Weights of a small contrastive image-text model: text encoder norm layernorm, 29.3 epochs.
Rows from block 6 of the image encoder of a small contrastive image-text model, named by matrix and row number. Rows with one number belong to one channel. Each number is 500 + 40 x the weight over its row's rms, rounded and kept within 0 to 999. All counts start at 0. Numbers have three digits each.
Before each channel's rows are labels from the 100 images, of 14848, where the channel reaches its highest value: "lies over" is the class under the peak; "top examples" is what is common among them. Only what is clearly more common there than usual is listed. The data: patchworks of several textures.
# convs1: grouped (16 groups) 3x3 conv, stride 2 (encoder.blocks.6.convs.1.weight, 256x16x3x3, standardized in use, each kernel summed), inputs within the group 0-15
# convs2: expand pointwise conv (encoder.blocks.6.convs.2.weight, 256x256x1x1, standardized in use, transposed), outputs 0-28

lies over: plaid
top examples: plaid; mosaic
convs1.117:441506610484488506448513526525490485441487510535
convs2.117:467578546539478519476547457490412458467569492497381485600517476519583503463503519559521

lies over: cloudy; marbled
top examples: cloudy; marbled
convs1.162:504479567505455482492503472484491507479519447616
convs2.162:511523547508450515540539520508474518486454515489570496500598509491514523406516503516528

lies over: grid; scaly
top examples: grid; scaly
convs1.149:495588516516445464472408526493516522501538522489
convs2.149:467522525677514545480510551505503555498501495485494552471532541467496525483462424532464

lies over: labyrinth
top examples: labyrinth; rings
convs1.48:635507486495499481483484460512473469536502513466
convs2.48:483447504519556475458439499485529475594510492466521525536512512545523525532498416484469

lies over: labyrinth
top examples: labyrinth
convs1.79:481536541428476500514559520422533486558496460495
convs2.79:473518518565539445454536527472514515551605498530523505508506507458504495519502536525450

lies over: rays; spiral
top examples: rays; spiral
convs1.139:537571493467473464510480586452484485479453548517
convs2.139:514566486434515502498461474377517445434475552502490563501430492503507478520491461598479

lies over: looped
top examples: looped
convs1.228:478466472504476562514530507486560580476469424490
convs2.228:498570454523538507493474515534456503466444471539516512547469500538431539502527448537521

lies over: bubbly; dotted
top examples: bubbly; dotted
convs1.186:531464506486486463478488519501633496449513492494
convs2.186:483506515456507463461520483492515440515506503488453487466558508515555502484478463546481

lies over: labyrinth
top examples: labyrinth
convs1.194:557466492512497597432532519512448475469509515471
convs2.194:527482502460499488647508491473497428467479536484517551582504499501591515454447517480514

lies over: rings; spiral
top examples: rings; spiral; rays
convs1.238:472473578429553504551514494466498536517508460446
convs2.238:524454569565617503550505517495514436442446490520512513448571599502503530476509498513518

lies over: labyrinth
top examples: labyrinth; bubbly
convs1.69:487522490471456501508510504478498511532429481622
convs2.69:527485463429558514535444500542494464501516573522562519497525488478576481502507509454430

lies over: rings
top examples: rings
convs1.46:453495502492499515530534472595521500499506397488
convs2.46:492475497434468474511491530530464495498577559483465518477496488501491499428579486438523

lies over: looped
top examples: looped
convs1.112:444479541509480478485519566520462553415490548504
convs2.112:442487533542412450521480472437464422469566488530389556528526454471517531478520472492474

lies over: brick
top examples: brick
convs1.243:477497502450505454483480534629479502475522497514
convs2.243:435492508443467523488537481516456501511492538495544484444436524445548495497531556524525

lies over: spotted
top examples: spotted
convs1.246:474490545475506609460499489498477521422529520485
convs2.246:456504468476506518412442473570570527492497535518443538536540539502501488507540494525453

lies over: cracked
top examples: cracked
convs1.168:478513512509556498505486500520501514508570388443
convs2.168:472464430502453472518490456500514514580523522501459455472467451437539533440489475473479

lies over: cloudy
top examples: cloudy; plain
convs1.252:507466528496467419431524576473503533549487519517
convs2.252:520561459468566466402435468527475474487546490503485546490541529454476476514485531458467

lies over: labyrinth
top examples: labyrinth; marbled
convs1.201:470485461452568542399517498521498528504546515508
convs2.201:489524530498462556504505560554472390483581492555574516531505513461506447504542509506559

lies over: brick
top examples: brick; labyrinth
convs1.222:508504477513570516511519527425441418527509541495
convs2.222:552531462455460609505524487399519503488550504467587518487506514467545437483539547529386

lies over: diamond
top examples: diamond
convs1.141:429554490493486481478573529437514522561457489507
convs2.141:515481466404498529409494480558531477472530510561528487525488497496523513556513548576462

lies over: rings; spiral
top examples: rings; centre pattern: rings; spiral
convs1.11:531515497518511497399503482507499499566557425495
convs2.11:478460455511628471465470486506514511460463463488543458418528532460498458554464468472475

lies over: spotted; bubbly
top examples: spotted; bubbly
convs1.157:506491501476485606495597494489462485471486493467
convs2.157:505500405486475452530502534481629556513536490502537471542443482443461485477554510471493

lies over: spotted
top examples: spotted
convs1.247:490453528487493611443495557453473513510485499509
convs2.247:489508457548474516397480462478539435492380407475482531494490475474518512544540440518454

lies over: diamond
top examples: diamond
convs1.134:475511520505496504476566563471524505528398448506
convs2.134:443522452413517498551525508523543536505500522550490542467540539465566462517493528480557

lies over: spotted
top examples: spotted; bubbly
convs1.147:495464454511561550501593463500478490522433490498
convs2.147:469523402523501455532560488484527507532475460557508413534481546532495484415550496480464

lies over: plain; cloudy
top examples: plain; cloudy
convs1.29:507526499517485492497519440514546431474434587527
convs2.29:606495489413514546484447487535488529507433470545509544490497524475528473504528461542607

lies over: looped; honeycomb
top examples: looped; honeycomb
convs1.133:534499518521534515471421404496475533497560521517
convs2.133:538496490542513513410510559486545509466479464460523450482524543549553555478506465496519

lies over: plain
top examples: plain
convs1.19:487518495510465483495520454523528448470476624504
convs2.19:522474511516546479518522498469500489481564403536576481513467579470475521510576384481526

lies over: diamond
top examples: diamond; brick; crosshatched
convs1.22:518519487466449480587526563427483488514500462533
convs2.22:469543476570468416511538549486485518476563548538514547515499444541528551509472494508505

lies over: labyrinth
top examples: labyrinth
convs1.185:503454506530515527495524504521393573452468517513
convs2.185:564482523606548509499458510577500574520533490493481451558480485444481538508508456483575

lies over: rays; spiral
top examples: rays; spiral
convs1.128:460529510509537438489500521523499509542386544504
convs2.128:451545495517502520486512524517538486441441535474418526527492494554479526557493518547518

lies over: rays
top examples: spiral; rays
convs1.221:506516462479593523469535492440551444515453511497
convs2.221:557494493438504461408461475544506587484452489495551504459496501486476561492505494509577

lies over: spiral
top examples: spiral
convs1.212:481499395514534513473584448487535498511487515520
convs2.212:545528491562567506471518532443503450450546499500500448458417432478445545532474532463525

lies over: grid
top examples: grid; labyrinth
convs1.198:599478477556526472507501528500460425465519505480
convs2.198:559514482530544473568502486503587501538442503513432480483511523486495503545506500482485

lies over: cloudy
top examples: cloudy; diamond
convs1.28:484519466469444468587561548449491469486529520512
convs2.28:426518476548475528472580531539531512477537540468434483503515485596565480506470462473486

lies over: triangles
top examples: triangles
convs1.226:477480508517509482522494629485481426493501482518
convs2.226:530532460442491460527549487517520514537457521492512488516486472502492469537519584525475

lies over: bubbly; looped
top examples: bubbly; looped
convs1.108:505489493591494474488497496434558557478497520434
convs2.108:544518488451488460426415441559538601509597527511486453576496531510492511516523528569446

lies over: spiral; rings
top examples: spiral; rings
convs1.239:516509514445540532517556495500483387542504469491
convs2.239:482530516427500529551577538451547455470513482474480531507561531501442492536480501394545

lies over: rays
top examples: rays
convs1.81:454391485516512546532500534481518448498540503541
convs2.81:473499559484563470509476445552496587515522461507495512561522466548576406511499525595560

lies over: grid
top examples: grid
convs1.158:494628484504497500508418481502511465494499518496
convs2.158:529487547541505472439531472560445495529515519479468493418545577525518468481426502514458

lies over: plain
top examples: plain
convs1.126:566508450484494515615491478468497499521492480450
convs2.126:467529445469532474551500547487575469498493489550552489509484521490534519510488486489471

lies over: cloudy
top examples: cloudy
convs1.52:424525523565514499494528553540493463414494496484
convs2.52:482508463545480504489489495524484471535425443476520547489457527435494517495491441453463

lies over: rays
top examples: rays; diamond
convs1.88:413420526510552554479514496523520462481490539518
convs2.88:488547564521515523514527516455535500542498503496469492525473458572448519471535497457444

lies over: grid
top examples: grid
convs1.254:531448509519474492464503528607516480484423519503
convs2.254:453466462458462503480521472477489466500489534430518494461498540435524505493526566508525

lies over: spotted; studded
top examples: spotted; studded
convs1.152:522368514500520459521531515525533464492492511523
convs2.152:450520462418484510529447507500467515449480465417456517516491491546471517503532551478469

lies over: marbled
top examples: marbled
convs1.161:502500522443468495486514458529473506464474580594
convs2.161:482517554457436571549404402542492549496480481514590505505533499552461491488457459539553

lies over: cracked; labyrinth
top examples: cracked; labyrinth
convs1.136:515493463492485552464481436501500493505623489506
convs2.136:497478498571514484530399502468495498454426434505523505542569524551447415399466512506469

lies over: diamond; checkered
top examples: diamond; checkered
convs1.143:488459503517479472521535569440544520559450437506
convs2.143:539543491494439417454489545514461456508521561480472555487546538529509513588503489460515

lies over: plain
top examples: plain
convs1.144:502476524484452489513605458480498568454528491471
convs2.144:503509483423448552502512583591567527473489485480480510502474462509444546511554528521480

lies over: cloudy
top examples: cloudy; centre pattern: cloudy
convs1.124:488480422483495513501510533478543455607505467518
convs2.124:495528467540505460532500487532573484513523564451669526505493567485478505559534551474489

lies over: labyrinth
top examples: labyrinth
convs1.65:498530493517465457536517492490498520554409449574
convs2.65:560499519469456444488496492474499402502568576576516456539507523447499447492469536530548

lies over: speckled
top examples: speckled; studded
convs1.40:485467498474493523604471555443544493454503474522
convs2.40:432480502439475505469504443534562590540550504481489411490508462448510540490503491530496

lies over: cracked; grid
top examples: cracked; grid; centre pattern: cracked
convs1.75:490529486488517447536524571483543434556494461444
convs2.75:592509543551535509477463478417502559531520550464495492517468609416517527477484513513490

lies over: cloudy
top examples: cloudy; plain
convs1.154:521475491496537518471369523532539487518481519522
convs2.154:399522562517467470439467482490517520509478467542460489442533442546458508466472505515485

lies over: bubbly
top examples: bubbly; speckled
convs1.208:495476627470498493508510549489465477509454467510
convs2.208:514547520493456508466502505529486597465576536522559482528551502485489482496488558530577

lies over: grid
top examples: grid
convs1.64:518509474572485481535474527525496484538386481524
convs2.64:469475523504537524529483509513510561492595556485497500504517537453481541515503546488510

lies over: triangles
top examples: triangles
convs1.232:508494467453477507492496619510462444518485525539
convs2.232:528553491509420487575529545484515490461508517454476469503518525502474509571482549551528

lies over: rays
top examples: rays
convs1.181:542541528501503496530547519508415449505412491516
convs2.181:501498474618543535483540526494487453532531515498473498547479471511548446509507576519504

lies over: labyrinth
top examples: labyrinth; rings
convs1.5:505526505558411486454489505495473494582503543457
convs2.5:537477550595535469390512490513475527482390459475531459494520480459476474486489526491507

lies over: diamond
top examples: diamond; plain
convs1.80:442525512446558523484596450517496494529485471475
convs2.80:498510431502513475483598543512564505514605507403515521465468506515498551502475474495492

lies over: honeycomb; diamond
top examples: diamond; honeycomb
convs1.114:537621439488526491459488507500474492472498477530
convs2.114:579523521534512506519516535466515573487466478542509493508523463506539523457545528491550

lies over: rings
top examples: rings; spiral; plain
convs1.151:565463512568472408512456517521480529522478477524
convs2.151:507543541428527488427484444468499499477466485481454559456530484467465499501478535525554

lies over: spiral
top examples: labyrinth; spiral
convs1.203:480479483456515564413540520525482515457570519482
convs2.203:583448514503456480532439494580476499487547492508541472545488469509528526445497565486548

lies over: spotted
top examples: spotted
convs1.250:492452504497485596461530526436497562509450505500
convs2.250:616484435497469495425555543453509526475527463584486566498532476504527458526527506536400

lies over: triangles
top examples: triangles; checkered
convs1.224:479496495544519505536508597451481416510460484520
convs2.224:478564430446449508501526457487502507489469510496480514534563511465449508532526561468478

lies over: rays
top examples: rays
convs1.125:561470429497522474581515500489538518447509497444
convs2.125:551541497489486546552525550550619471489470545541541479502452503509501555515480486467586

lies over: triangles; diamond
top examples: diamond; triangles
convs1.36:420487523470488530465474521511526449479529579558
convs2.36:519521481483449520453499502497486441518462509499499544511438496504509484504469548479391

lies over: plain
top examples: plain; crosshatched; brick
convs1.9:586489549483523496439515495430450510465525538508
convs2.9:484538487541428485494469548535449498560497528471524490580536489500509475512528493530491

lies over: bubbly
top examples: bubbly
convs1.189:524454498489494451481483544500624511459513488482
convs2.189:442538531402506506520523488566506447435448490479453475498548496551546516546441447495465

lies over: cloudy
top examples: cloudy; marbled
convs1.50:500507492619497485467491556541471464479479501454
convs2.50:402460431525505523518510535498484534514480474457496527512491549398444494509504485583476

lies over: brick; grid
top examples: brick; grid
convs1.241:490485523425476529493478514622506482467522495492
convs2.241:482522520504489506528549563490556494516520541490566473502564524555580525479529508509512

lies over: looped; bubbly
top examples: looped; bubbly
convs1.138:526506542504539497516409457511470531432482565514
convs2.138:483501498509567509471444514466441486514524474505512505461506515468465439481492453490474